Rows from block 2 of a small image classifier, named by matrix and row number. Rows with one number belong to one neuron. Each number is 128 + 32 x the weight over its row's rms, rounded and kept within 0 to 255. All counts start at 0. Numbers have three digits each.
After each neuron's rows are labels from the 100 images, of 14848, where the neuron reaches its highest value: "top examples" is what is common among them. Only what is clearly more common there than usual is listed. The data: abstract colour fields from 500 small random pattern networks. In brackets: how many of the 100, against the usual share in percent.
# fc1: MLP up (model.blocks.2.mlp.fc1.weight, 1024x256), inputs 0-127
# fc2: MLP down (model.blocks.2.mlp.fc2.weight, 256x1024, transposed), outputs 0-127

fc1.763:148116148124089149113102129118089044131090128089197144120110097084089153131181100119089137116114097168131133151107122133086119118050172079083162132073109086045117114112108110131117140110196172126102145139103099137111131185092152128081122129108129113116212191109170106192141155124079187102156090165152110126201182118149092128119153111101105087090137117145189158154145078134094101139167
fc2.763:121144119111126112142114155090139156124126144140150122158168104148112154064147086199142083145120148125129089126156110177122150113171148168123156138217173141134095115079076117112198153175092075140093107152130108159116132102129124139096156124119109187159044107122167143087121139127131117142131111137177176083072161093117053111115157150144146153135141153104061154108167110210155178127116
top examples: smooth (38 vs 10.9)

fc1.610:096039145107169125144084101134157145126139129127087128178125086160122142172147134119069122162110128084124170099099055149176131085138120156095128182155139117130087145154114121140152122117129086118148158102126134134139065109029078129174118131158093143103124094108136120115135156125099133145147097100078132152098128126199065161109122152164051076094081146150090163115141083112177132142105
fc2.610:214143084126087114138171147058116128148107167154091145119100149112150136078114152147188173135134151110182133114144199123069096180115147123131119098093095068100147113125082112174124119115163142091143117125146100175108131151172182115106105144124165151182108117185136134117129123145151134099060130129157083114145147122052164100116141146130144190153126077112145082121096153135111136154135
top examples: smooth (36 vs 10.9)

fc1.599:153114200121068120102129134156074158133121162168114157130130113139147136170127140000108175110095127196132181165081083131104184152129100126131195127125073125136083157095104143119088139159088108143166093107100093123139122143107104175107119138190070145145141144171119125130079131122156171130136133139100180049085068117151113169170139163116108130158113117157150097187101151128073148124133
fc2.599:184116118130137110141083179116137106119059077152135108119150142118057093105120105164160126118128071043103077066118140169094145088104097093136124135095106147109071122112109117083144156118100101105054095129147081130142084139125124137083112179130117111036118142121120145067126147085120082161118146140183104189202134134131148140174115160142156096110082119152129135120106115145120168216123
top examples: mostly green (39 vs 13.3)

fc1.299:130113127125120167086138069122132114124096128067158129200121141195138168154041045130123139114145140109136116119129074152116130129116137055146147126121148123159094128134157170097113169137166152155164111140165205116131123117059103126120161152162138138123141071155120054116180083100132137125161148114125081228135135108089116104130070149077123124109142165168095129119150147100127111130169
fc2.299:160186138130139092129150143110129124169119108211107128078098089080118084078166211127131112143113123087117158173118158104128145110138122197128096152139103159141122091113133070126143098126093134106115144147113084112122124128184176139131116112119088093100136154091171156115094138181150147147069127122130152060117176129111112106087171073138153158117151110113150085146126107146113110150050
top examples: dark (30 vs 7.5)

fc1.369:139113201111102094106135160144141137143195125126117125124186134158127109115146143176145082123098106128076204209129134101155121110080105092104133141124121097125034106124093102098145153113110191135157134122071102027094162113122134115128116075157137071156074103149105168134148244091198134132044105151143111147080117067123119180131103135158134126129142159171114140150125142074130127153122
fc2.369:104153135097135236154140159131112081115130081150126140145067137110106111135151127125146166103113175088112140133162131109133130149132149131191111131119090122152101134104140137144159095126104117137132168116153153177119117117196110142118173179115149089125096146081107107164104175127104103102064172066127118160169142138106132163140162129132118130126133136081114098176102137140094134151180
top examples: fine detail (46 vs 15.7)

fc1.434:147155143087122108107090099122070108131127148107147143119088127081127135159102089146114074151096141064096137107124059120114067125075144170137131162115130135140128186150042109098091122081148093140164162131181162109153140129068148123143134120097099133096086125132096115094128173107110110080122087150097154132095137142181092128110118125179166133149078109141152103198140118160105080141175
fc2.434:168087107105140086140157139117186085107135102117072124120148106132110148091167172108142137138172120132131126119100114104128150091142131183110148094152182143119112048118136160116182113178143148088126129111104118138075111148095154175096075163153126128184119095128118142138142112144190155188167171121152152122152149159090094109154131160135119149165127120122128098119164123182180200084113
top examples: bright (27 vs 7.5)

fc1.640:143112182175144184133148148131089069156150113107127194148147135188114143133079118174162146144089129118139124114110148151137109144084168131116146135085087088122134126066149140107079093147130090196168122100140167110143169111156090176112137087111134127110147130158067134121150085150108106137134128117045103121136128189127125078074124078174126191152122102130098102109101114131181077073149
fc2.640:094154110109135070146114142143154118053153113184114149100127089152161061124151150107185131125134199182109113111173136102099115164182091110116123053172114074115112156085072084119174122141125090123133170147119149134142159124099107101152141085088084142180086097083171154089152157088149133111165209206111135118119134073118130186152131201120138141128114133083190106101152131115129142182116
top examples: dark (56 vs 7.5)

fc1.161:131125155153139081157186100106162159124125097121074121096120091171018024120170134108129113152143133138140072167108126118125113162137150078113130145039097142097137102136116095139188145077105151143143123143171107173140091138137122115185141148106180115122172139121232087191064167137123138201151148139072166159135161099156107111139139133134121135194148135075137143100139134112084176152090
fc2.161:172136131089078146139136137087091151150158150066083083103078151102160166092165073134073123118137155063115104093127050161089131143099115109118129178135135160066140069095138124103064105154171122090145127143116138037085181108093174077159103100111058139082073116171052216098137175152127068067149107122164107105145131149100153097093120113098123115134121114157145146111141187093123115157096
top examples: fine detail (48 vs 15.7); mostly green (33 vs 13.3)

fc1.530:146069123162117147108109081122206072127112117136175178139132111120080129159189069123097195139051111003169192049161160139153126127133128151143132125089143117157123145112181135140105121140095137144147169143168035136141130109144114166137114141132127135109134068169148073186123086116141120140123151152115103114147139095136063063109157156126177118075173063104132115124131113095133140097160
fc2.530:130172126114150110107112133124140204128185123069117072162152110148172095122193105171089083127122147186148101121052073153158134174088187171103115142132139135075137095124102126137184164166141129108169164078127137146109135113088148072108164101078124161144160224076129116174115086147166095145186077160110206098148058163094078108140128122142108130092163181135122142062105140174073107167086
top examples: dark (25 vs 7.5)

fc1.693:089174152095065079126095137122109180141154100155129102181163135158187126114148150099093126083172109190101179088130136083166119150133123113090163150098137090117087180121183059106104110108189148113133138098148117126136133140140126110160103157159112113159116118129186140132106107154154065146097120082148150099148121142121076107195121164137137119128165144115135109171093098163069158163177
fc2.693:166131073131195106112089128124147090113100172091136148113071131110128168156119104168175075128082095178097100131130096105069147089140098148099114117058106153113139119153099194134164159184119131159114142142066070141181180142098139119122151090109114154141158145164073177084154110071110117108163135129144153193133130063144130153159102148120118099127111129142154165091110176089164112063163
top examples: mostly green (83 vs 13.3); smooth (61 vs 10.9); bright (42 vs 7.5)

fc1.740:102107115125164134083172142141102092136164097149116145122160164127125159166139125161132104060105133074117157143123164120121131098142085132092149158142107095156132111088157123117148140116118156123137125139120112159091113095086050137171137162197128101121164164118151091124196118152030090114099137152119126136071140137128194005071201197120158083097114097155129123138154146138143186089146
fc2.740:169131110088099168183106111098172138147122137143208144190081155173105108067129130127093124121091108102127153202136146153115148112125060101098195104164154117068080108085100091152120124105110123118167111153142120123093120079160140145123208148155064103081092116179100099155101115173146095163134135088113137132092123201095121099142076112124094105165150124093148144064129124082124179163135
top examples: bright (41 vs 7.5); mostly red (39 vs 11.8)

fc1.583:142127165170113143096163102087113062157136132114122197141115149103063131180140117089104182121068123098156141133147089120150110134152089169191141120141053146099135100121152152131137130153174056110083155116142166128143097125112112126126107142088109122133078123150130129120145094196094099145119116131074118163163146132135089185122150050127155195155095166170151130116104175160168166101190
fc2.583:137104153096151171132132145149148155118117143099129066103181113120182127109086105128164060143139130144150150112153108122134097140114106111116092100134162092160123163111109159077120122173103087087210167059187163103135149139085142091073176078170123190116151155130115108119117104039145122113123177166125143118133133102137092113083116135127098126094092133059067135146097084137137132132090
top examples: dark (72 vs 7.5); mostly blue (66 vs 13.4)

fc1.238:092159120083145101157104115124114137173139146160111119084151109113108050080124096138165124121145126083156089079169173187120096113192143118105045129081160155145186139136092102149159169158157118101092130105075127144119135118128180050116174173131176158079128132163117155114075147134158107168137167118085148113119077122190127129118153159164109098094123067095097094126073128139065076130134
fc2.238:093104129184138155110153135102147092083058151125072128255071136140169172129098139129139133176101217145104173109108138073116148172123121162080132142049140137112101136130111093124088050145185121110147123135109112156163150164158134162112134143186179158147172127109097166141145144062070123085150126068140097157101138176106182103121121099159182170120140118150128112132134120112161175158157
top examples: mostly red (30 vs 11.8)

fc1.541:108144115121149121132132149136111073127121167114130146119129113096134110087154160191212167125154111142095079089078191121154108124068133161101130122111094093124117074089134164127090106073108133159134155158110176135124134160222146115167096140102075137130177126131154170120138160087141190122088152116122124202117140149140035118121164169090126147197081159094106153086127143157093165138171
fc2.541:141120149157113159152141143127153150126051068185149142118158182187118150129088127098052120112206136094124132153155072105130126133125133096166069095165134158104131159139145100132157159170090090110196167163134122144126099066109114176110139145088120133209114152158102124129153099171143085146137096158193064081143163141121174123148136082195092095087153089097110166201110139149149160153121
top examples: fine detail (69 vs 15.7)

fc1.567:122084165110147108073136143117130155156103062098131117103083142162155187098088181128135122118154227114126123114161088145145154149151106119103113108163125097181091119182121193160000158192107112116163111184112150138120140125110104063154170121124167076147149142148154102130121123147107147138126192201091104109120118168171125139149133130151091111123151100255097061109112126171085076116150
fc2.567:114192103169089142173136111136123132136153141142139129172166091112101057153137087127135129140107020123146136158092148135090061108093161087123096151070134161094141149080132089094192127089141144161073150076117081103142123130145141164102065112137106159111139104110124152132102136119164091158138075077188109148126097086107106076150111095093160109107087132035174164137157138084121188106106
top examples: fine detail (61 vs 15.7)

fc1.445:161156133151141104172116093084051143157125191158144095223140118098057090157180052171118163103119173121152093125077159153114096134066159093100128142102103196116134123156083119054135172097130160182154133121165125130115105070095091126112185135108110103105096124158116143158096129116140126074131122106125123130178139084136148100119122084130123125104165191127164127188149139132106209115145
fc2.445:084129098138106182126114121140176087070121078142086166104097138117162146103078191140139079168074110153122137117171136090147116156142113110138105083189194059158108139134095125150117087161166127104086141106087141098147147187110090125166107124142123077152154150121116012126133129178110153149138194151157157167111149189141117136168203134127125159134099077148119121085139080137177097160097
top examples: dark (31 vs 7.5)

fc1.313:115179165096176170166157090101089108123195146083162122134073122113132154127107135161085134166153152084164124093104102145089144109167110145174092112161105154151144158102194107088114156128120109113128126067099169153166203143116099136096108115138107149143139113209156132115150076169150157143152081104107144163119169157139059117125092103120073100020097109109152105121124093173087091102126
fc2.313:118116106148129057116088103147167087145102124124108146110228122072111104140147066106165149140144143154072128128101089159100124094129105112133121084107153095103101145183056152131123126059145158159082185142165135092154126130116151132097113143134157125119095163091084098104142127139164107164119160149110126120143140136143121130139115170124138155148084146168121120127174098174154140108082
top examples: mostly blue (51 vs 13.4)

fc1.647:132155160180098127151143134087071175172150128094159124096133117131064137146104073211131117092177102155098135099103116114121105137092156076127153119155143117143054105114152145103089123149140201155123129083122213157100172163078179122139104115045135114187110180110110123162182094167147200112137108148068163063130147092111169124190126142156114121201147116142134117110126161119163088124125
fc2.647:132154134129158136168105096118146175152164166140135113146108126161093104138128114169162135153172128153163180179189099073098079169124151126118147167141122097113161071132157156141168102118133063100118127097147154141154129171067096092109166179086189208146122152136127116114099120148150122151146145161073192193111121106070093164173168178120130141131117117067103146114085098135158089150103
top examples: mostly green (34 vs 13.3)

fc1.416:162145153131128134144111127135153136147136103112078159113167156141113130167163111168151163115161141191133153109117151177155190105127067019142107133090100169109124116109131116098143126160095134144125163153154070132134107151159138156059164132159119166139084147111161143146107147191158110146149117128166178088205129103123195094090098153088104136134145105114103126083144165124109165126128
fc2.416:112132122136121162116146092067123151092127126136091178101101114134159176099119206102115067152034132131145114096165138133091133152103152173068116148125165041129137099185123067133140141094182130090166114107109173141152163097118106157177116147097193097171146071150095131159147082118120121108145139080115128144116169158076133092161159106136103140126191079134154081123137113172138113140108
top examples: smooth (30 vs 10.9)

fc1.172:105093102150122160096112131131102135106046151133157092206108132161106125149191097130166122070159117142117110123090127164193149113139149091101093170056111102157134092150141144071184118130160165114129064133165174101099157130119168130137151171123096119099120164174141144127136112177114131174101158063140136129117129110119179123159137125141090129091120125105132178152132108114146194131170
fc2.172:183194144151115113153150125140147144154211107120096175070125100102124119101040174154129127165122129129063087168153160147095141150143113179150173109198154140094113109166067112164099135085105118081114194124113096137147082116123119160098099116104183128122166125073125141154095132100116108086156072171132109053112109127149061128089113156082155154123160107135134054089145164124102059093075
top examples: bright (88 vs 7.5); mostly red (72 vs 11.8)

fc1.681:155131171099128163140111099121136184137116145146160149090104127116120083126148144115128116083185099080114136140132145142176139130127133075113102056166176106147171111163145107130127171178118128122101093117105218088126140140113173156101089123098175109133132093146150127108084146133100098086097161134117146144172172130078085117096088123184144102233102077114151109154161160103138088089131
fc2.681:041168131131143101115084171152111035077111071139135120100158102165120135102123059137102154126076143143112142113124088097121058120137098104117149182060104174076132119148118124106134120106130151130177161180112111144144129065135091129127193151139103089145115091123113095104149140152084126154134109128126080110086117163141176144122158150136115131148133159144126138109110110157094128143155
top examples: dark (44 vs 7.5); smooth (41 vs 10.9); mostly green (39 vs 13.3)

fc1.639:108127146076118140119174143143132173121158160149163132122118093130204130137192103140174099153158144072123106153116082131098189108121132127157118159126116074151128091132164106130140132153143142122181057137137092153056068174114132130144142098077129109133129151146110113170098148165072136120086147124151120171102134015055103099053065181097100153117116183110113164083104146124118109139126
fc2.639:115149158102126137146099149167141099121060091164097136149123152136113119154061160163087161083129088152088146097163174120147093089121118090114171157163103176066174175113109189093107141092122122133062144099153148101119137117203135133116110148200161129129125143109119147135142125089128104095182129148110125130154134115143163198129150129150095091114097129156151102163036117100151087128124
top examples: fine detail (95 vs 15.7)

fc1.529:117095108130106127179200152111176074157077182099114132138090143161081105119081094119167094121100135037130111121154103119103165105183096195141088121159150108154154152135190119131121122138109108088118096135174096155107117130159165198116162147111095162188057123143111113167135177178132109135089194110056155156076103034119129110149122113141181127164077122159151133128105113108150121087157
fc2.529:120200168124109078129126122144102144116181147163095155137169115140123191103161113141078139149139161180132154090119084124120080140152122085113146126104094115117112107130023112142124169065125108205105100135148124128126129167113132110188121140176119097122145108112104093117121068108164097107110064182132110095133100191163134113146078134130124111120190142054141116146127078139131085177034
top examples: bright (29 vs 7.5)

fc1.253:163180101130177062152146151169104146194121153111176129122081171124091166115099112151116130128102087127186145063102027161117122101081144087111123097127187100109183142175150103106101123161136122146198133113035102131123130146125105168075118123106128116165108131090138135119152144151110135068098175156135159148085147124095100107087192157108098153155134171104078181147181150068089111186103
fc2.253:090152169166092149123074133083124062072118098141100187111149058105149153125154149093118155131093101136093100179122226063105136173117131153132101147097034121120070119157184103160131121075083106119096148119157151107135141134149132112165162164146148154078150137171165084146173117125144142181149120105121101095112112130157122143167105094128141098110122086144139119133128097162138143076116
top examples: dark (25 vs 7.5)

fc1.590:111073106161134145103052128122113080140129117091148159147128142061114150102187094112121151117097083123136107089164125127159129118135109136129165115118161108105118183129072144101151179109143148188185160112130023160168107145165127135168110151093181132114164135112139137119091129092133167128083159121086161088158123123131103110100142145194158075164070132128137106140137129058114094087146
fc2.590:142155188117151162118156118111106157082163200105115073109116124070123197135099100150118152140127174153124124129114078137153175163112147159095081174148136151166168134079136119108183116208090116082121139081144177129077208107143128097083151122119091117119137211119103114140123083147079096145095137119184111130110077149152061097153119103117113156148169138106077183106051128179139150088153
top examples: smooth (28 vs 10.9)

fc1.683:155095143154112130148131162114084072138166147109127104140096151047123143112145147171055129133144114128115101157092132162116096145095020160117062145160160124141107173059082097139151141113153115087067100121153195132153147153074109062020120132109160127159187090129094152147172122201125131140137102130112138117148127119150146111123144147106087086128108155125150130136145140141110107152123
fc2.683:057129083102139101142177122137147180136146105121132172096201126132117141148110179112107086144123103113098132138184156068121175142138139075148174149143070089110113093135152157056153114159152147113181124127169100138175123099137131122181111139107064160140081133145163114128145114058180080072125149132109116119117154139139097161139127141149153152108134121125107092111102087179171092149132
top examples: mostly blue (34 vs 13.4)

fc1.110:153068117134119145089071129125113118104155120110112168075174105147137116170119117125062164139046126073138143111145126152119088167099135106138073137111158155098123161101129148147195171133103142141138076159109093150081159147141135172128125142075143125108156116115132135172056156128130109106128142080128119129223152156092097059078105138143141113187098086095196143140121169102098116124140
fc2.110:118122141137143129074152139118136136118175043097145107154089081067168119153076084139157144125132119176158142109130072090149109138062134107117158123151102161135106109105119109161168139139098137168172152047144101153198128123153118065128157151113117044116164143099112166131101091139117135160145137098114141121109072159157118157140169138104101164101166173104082122170113112144119145099116
top examples: smooth (35 vs 10.9)

fc1.549:127139086135166144067048138131124155127178124167111112091149130087142120076087130173133117147143066164160123148091116143128171116097097199082162101189121107122135096122136122111119133101136125124176148150113079141121151125172107097117100108184108129128109166115132141204116159175095116140138092127158122051152110200141141198106068120140116066077097141113114103134136150064110040132118
fc2.549:082114153124112154181189133138126114083114119072081150127121121145091098160133122125113082125150156122087112127141167103147076109087178138177096076078095121125124182094166153156122100093124117133154123095156171142120157121114131142102239111179153170107131101118093091097079191061158155136074181113086150120116072104112099094097149122139147142143100175119153074139103062181169134090117
top examples: bright (35 vs 7.5); mostly red (29 vs 11.8)

fc1.527:128101119150162073161101087129116121122115131124123085092186105105107096162106096171117105105142165111124134107175084051197102147088120148197199172073138106124140125079133126129094119152132076131176129114166165123101147153121107139086184098073090127128070099084148160047154126021160138145134113139137198103094066124143196098138114085143081123176128119123089102104095131119165100148080
fc2.527:115155186108133111120096138129067140108192150173076164152121160099144131135113103135156194105123101098156161187049152143157128171159096123119133162090114131167178136068144125116126158110134137124100146116069126166103172146183126121107093161189133124166177196179153072161122200164164137129160114177144116115130174133131068135001106129146141106107127142157134096128187138112135117184189
top examples: smooth (32 vs 10.9)

fc1.278:128056144183108119126154149112092108133139114112182163189139137171128119156152154115064125122119118090091152159125144131152046105131155162140073146157185121160105123102107155142147137081149129130166127117056095127104131153124126140114135118198134132159140117108137091098111125106098150099156124120081135064167218122157074086136109129144157128086095067074117107040164136104104174099120
fc2.278:119138104104182100101102123116137129145138094143105094146143148102100147114080110149174138132067120112136131079100064087149174152067131083163131060123068151070189128168153110137173149160085125195064069086142099129164064125115119114091132194102047132081123154117099131099125121086159084127131166115134145153154069142150115167126175141088112104112133135162133145146085119123093185140130
top examples: smooth (55 vs 10.9); mostly blue (42 vs 13.4); mostly red (28 vs 11.8)

fc1.18:121150144156150051143191146146140106116176152130181094038139174146070117110109207127131117152085099115128122177090127094147115035144155134143101142117144081153136113102151120076075087084136180145100159138177143074121130136090039111118155120100105176116143133119139149165164162148152158113173115114137059094092112093111154118103129149155191102161159157109108128109081125134129151152177
fc2.18:137043104101108166107104116119140114140051108168103160201124107093158148099129071119098106111163114123088113047123158177138092200099112124119174134145110177108097143160086164185171148128126101117159162141121106185135167129197201145146106127159093161120109138181114107077087096098086099114105144120145179160166139131163109186163128119132126142148120109111140163145181117119135101078052
top examples: fine detail (49 vs 15.7)

fc1.471:119151146136129117094238111162118180157114119102147109122150149094105140158089098165100106108131147158118160131194049153091142103119191123117173176079140130163099140122118145105116115102042130158128152131127102185119112144069175147135181154089141074107182147155148088072126121165151142107138143124106088171120172136119139096169120147097058103128163113115161110121146164070142138140124
fc2.471:227173078078156155102095130120125115116093160176125142104123151165031100112109157088139149120175140156172104116120143126139164131137202117155143085171116147135089163141156143084126141125149113074163126069112173086160108087152148087149120109127119132122072104082102175066146148104083118172153142090133147145126090130140107098087149118138094147145153153129132074127115065108093096133191
top examples: mostly green (35 vs 13.3)

fc1.742:112121158155111111108141117086126073125203147166084104168123076162145117162198163160157086097161094180099179035105132134184146086085144114163121117195129104133107147122157092072151090096167077124129087126091090120091155140112140078121099076131166141120090108115087095161150133088088112122140135057146145103114106067159099169134088160152210129165111152133137171144168098100113158179096
fc2.742:042138134115136159157086146180171181147093115186119112154124158128096133140034144137132150107098113134139109158153154128093149138211105121109146091057115151146118098156051168140203142167124131136102171126179140161147094111132115147109198148132113122150120126145128142159184145110151148132087154158093089136175152161121180092131196077048106169152199133178118153158092144122116147141162
top examples: fine detail (49 vs 15.7)

fc1.510:139114123095143135125108110116179112191156128101144103151200146161096153130173096100124141177126089158134161099128115118091123155075122086133114185151083175078130161172138123160147162172158134092101085076095069143153114143153200142152181155154136100149117148126099157111167159161172136110129164076109132080142113119117134085109139135098131148095080103120110089112108160074162087148079
fc2.510:075142113130115137136138127160076128078073176133145180082122064141184119118039146165111169088150131140106127182105133155103121160155158177123136141117133042182106106107114105077076081073157156151143164157158164119105085102140103151113060118177143186135120157083159137188113116129106110135088032122130081126142154172117154137150120078156082076146207135135126175125107128154141155102135
top examples: dark (35 vs 7.5)

fc1.32:127126143116077126130150086107155131120122097153096155074173147137139145122111146214161095158127094109155084135094145090099148166161068078213067101185125159130128139072104100122107153151088130119088149105063052077139129189140124127156095117117147131095100112152144101172153138072143148127166134157110149170135118174140148132061114141146245104123142153157091157131144155128069176151105
fc2.32:124123150133146114138135120172133151126172126143121154183105132141140121121132152132125169152114163157123147132147129141124176168090179116140163086080118123171179154185149157082140085202160129136173145143164209218093111147125123129084168130198115155156150140140136088098122135139131121059138155128122148069147150085141167161137189133150100155142115104094138152142056105133163171116142
top examples: smooth (52 vs 10.9); bright (47 vs 7.5)

fc1.215:109111148120143107078139144103147199142129141137172165147178127109181146134075195092156119146157171119128122184157148160158074151120130175139070155143144121175151112121092143125135141110135115151129105188145101142116084128217104130182082139123121139097081117139101075108125133051144138132054112129076146106140097153114108104126096099150088148098112122049138072092090151125147078113087
fc2.215:160133119143122130198084116169111087116120122137076081104116115134070085120181106185173137144122126162168145091136065117144171071143112099116217119128188124149128170134172138132132130113107131081112175121131115106105163142065125106091124122076153132167139119108130084115106150142106091153194164149178135149149134129140135157078137146139126067186089116226132118198174128134132175147188
top examples: mostly green (41 vs 13.3); smooth (40 vs 10.9)

fc1.122:162107137102119180116117128163167158157129123159118118117080214123115121122079106140084132141181035132144124106143102133107153156086159145112150139085102087151107146134136150122126095100101128164164109175197112131136155108139079136094130096053155092153139172153179079129117113097129147108168141075125133096153125155109149125108165125105136074161172136155131119168109114178109125105177
fc2.122:057140123157147127129127120133090112112126149122164145130170010149153147112197143121170116106091210127130145145122178106143118097176084104123089138155116126144147133131105123140063203182179155120073097074073144119156107148118190127156124152228126173110126068090107162150108153113120090117119082151142157194118112075118142121108116141138131151092113126163132103067168123117129167161086
top examples: smooth (48 vs 10.9); bright (39 vs 7.5)

fc1.722:126164162116151142177108127133055118169139081165105159123124126104049180103166088130139100137110053127131166133112119104174167092105105169074195086105076075036143149097141083099207182167109096150106025111142138134138158123084148159119117108161110123082149121161151164174087132111136127073112144090172177061096170170130132176121157168125158152124116129138123151156098150040131160136142
fc2.722:063111111120127114147131098081161128156141145130122115111166151149161107146108162178097096121113224163155096157127131098144126127168119141186138121126131114173109047183102133152074079124154145089164191104090122124157132111072110132147120127089155110118078137110158095110157151143164125192119085103110113108114051090128132090120112079149153087109094101150102142114190084216111160155162
top examples: mostly red (32 vs 11.8); smooth (30 vs 10.9)

fc1.2:108151137079111123133164118143122092088186162019114132115071145147065116098157139137207121130150137117078095186104071109110062164081186103088134110112124168176100150147160141143019140112150131132128135138189117099175096176127126126122090030083132159193118137174171125130098143084106150089109104103124133105141126127133090078096037156125174105113092149120129101137101121128147093114109
fc2.2:103114124122118160116106114165133141187044129202127149199158102121140198177077094095086103124106125096128171083153164185131175098153068119151117141142150102132108091100139127138204101122114119136138117133118154186113159040160131109151161135195137165098137117075074091134171085188149098116163101145134135115114155145134148174124159109103116167194141093095127197142118152124121160147172
top examples: fine detail (44 vs 15.7)

fc1.341:147087167077141169121167108169139125159121115150132095103137174100130125139150149133149111155170182094119148205190180132119071201144098167073132142110135167139109078145079146146132112155068101106132214071087140147151081085122136156104085122202107185149131093099124124138145172087094186127129121154133071133125115061127117143170123168149135161123115101170164127146103096106134171103120
fc2.341:104162143138110133106149153118150094080177099147101160169132149157124094078144068168094128147101101173142154117104082121107152127089152149162133149198132078133120225077144138128123147099153134171146102167138147160039155170164119132162111123043084139120109143147145060150128102169192084120128136115122116145130164145164145102098118087146094089142119151110105116104116151118109177112064
top examples: bright (29 vs 7.5)

fc1.702:119133129121137162089094172148135093174096156096092103136165100159122094204054174057088161153153178132101107154141070157105154121071101179118157119153149137125098111136168150074183138177143133151133115086124081088140086100135075123114169108148148154145124120126100134084163128178159145115124089185110116113097211118072150104099133131174109108171146137129151126145067115138084092130184
fc2.702:098127105111136158097138077145141141115166142131169134105101108124208141081148122121145065064086127149117156055115147079153151182168156129118144121119096102139118085132061134134096112107134122081092180167155187116123142136142078175138134082114105107069176132127131135165085165120107141121144227123142151146138102158159129106194155148059119184092140144127112108137177174106133138176085
top examples: fine detail (35 vs 15.7)

fc1.45:179215143106129154157131104136164119106125122130068132141093121143010116113142105126130182100117116190120058131108077114129120114168148105153192114125124109120181080178078117076132142196134104067106118103085140123138094155080124113126120097124156145122156125144098088164139137131113141125133116097077152141145141099150173143148172110140143138157116154136119144144136115152115136124117
fc2.45:059093140153173171121167118129100134139121194152177114089125139185194138166111125102142069112101143120157201112172124112082161080136130163084155145072117137120096151056112129116159145128158148105149136107087159128163177108106127101149149131090156140151129135134097146132122118077112085126104169176201149148132113134060106088142164151124095097098117108140151106094111142111125076124216
top examples: mostly green (41 vs 13.3)

fc1.730:147169140152139173151104156115182165166122129102138144075184083161137143135100119133125126093112156143121145164110130123138102145106123100139110116163145147083170221151122082110133084179141129115052172202176113119124118131165061103144148111206183106155184125136085163094062150165121131092123160143165159171122113114124113118128081170098107104138142152119124141080147161141136070101150
fc2.730:069117121142065111118203069167110126107130106163130084128107101119102099134124122148139147133178099127137135143156152185149138144154121152132168190153112112215092055116139179124125154079096174118142060085097155116130096109110174130102096147037090118120117144093141113179171130115129108140136102095121121079160084095164118145115169128137137134123140103216165111164151155137137165124081
top examples: smooth (43 vs 10.9)

fc1.267:172096095134124127147129082089077108078168154144121136183152205084117122075157094139091147091155165161134139142109110152121045160155145127167103111107101119137117155110130150084169103141138107096103138185137099117109217117185097137136146166154177165102104128169139146110074135175160131179131117169135121094169092139118139138129173149138080150161196127140091128089096155155104143136155
fc2.267:112178165120100106134133129204200171160091107144155103135113115140155160196097179127148162125103093119159081103123108077113157085110125119115174125113106159104133055163113146159093138080148164111127103068122104154120091106091173173103145093141068113099144147096074182145193145067141152135128130118156126170123097147129134137119089118113152126102076127130162077163157162126147115082117
top examples: fine detail (62 vs 15.7)

fc1.568:116096168154204133103072143166083117169102156153167111088173122071090115095105080226133208111127127106126104123125219092166105148101087145070097103120111136122116144181106163148133153149131110103091093111130118124109170114179161118078160101190150130071099138145137148145128143116159101141106135099152133136118113106119146114180167149130098122099096209132179107114134124103093147129109
fc2.568:130075091148122037199153075170112098088178122079160120165112111134130115070109200135072078095079162123144138068156092178065097138092157134134109111093085112152118081135121090135083104102133131130169128134130100093109114158120079164139157144138111105133111142162076177172068164199131160108163118128067116157134134182078207118181097103155159134060150079110153099139148091111153140127150
top examples: smooth (39 vs 10.9); mostly blue (31 vs 13.4)

fc1.20:140144095116130158063060095127151075122143157100123146068154112164141117133071158056098139112086184127136115168128099131142137161117112134086196106189143134141099119117139073141114176101119164123067188168074122084111141152077110077181122137144139085131161160189157145111161137156113109166097118157136149113123131043227185137142144114147141113124100084138104147128154121103123160132095
fc2.20:084106136141158104122185115096085169086173136078159144121158191101150109094118125159094117105176074126127125123089136073138113149148110122160090183085127127098105136101102153093164063170082139147165130127157127155161114097199130120035159072117087130075115135133083139111108148101112149090124200165141089115146105200152077104112097135130133117175115182127153127150158111141065072159133
top examples: mostly red (32 vs 11.8)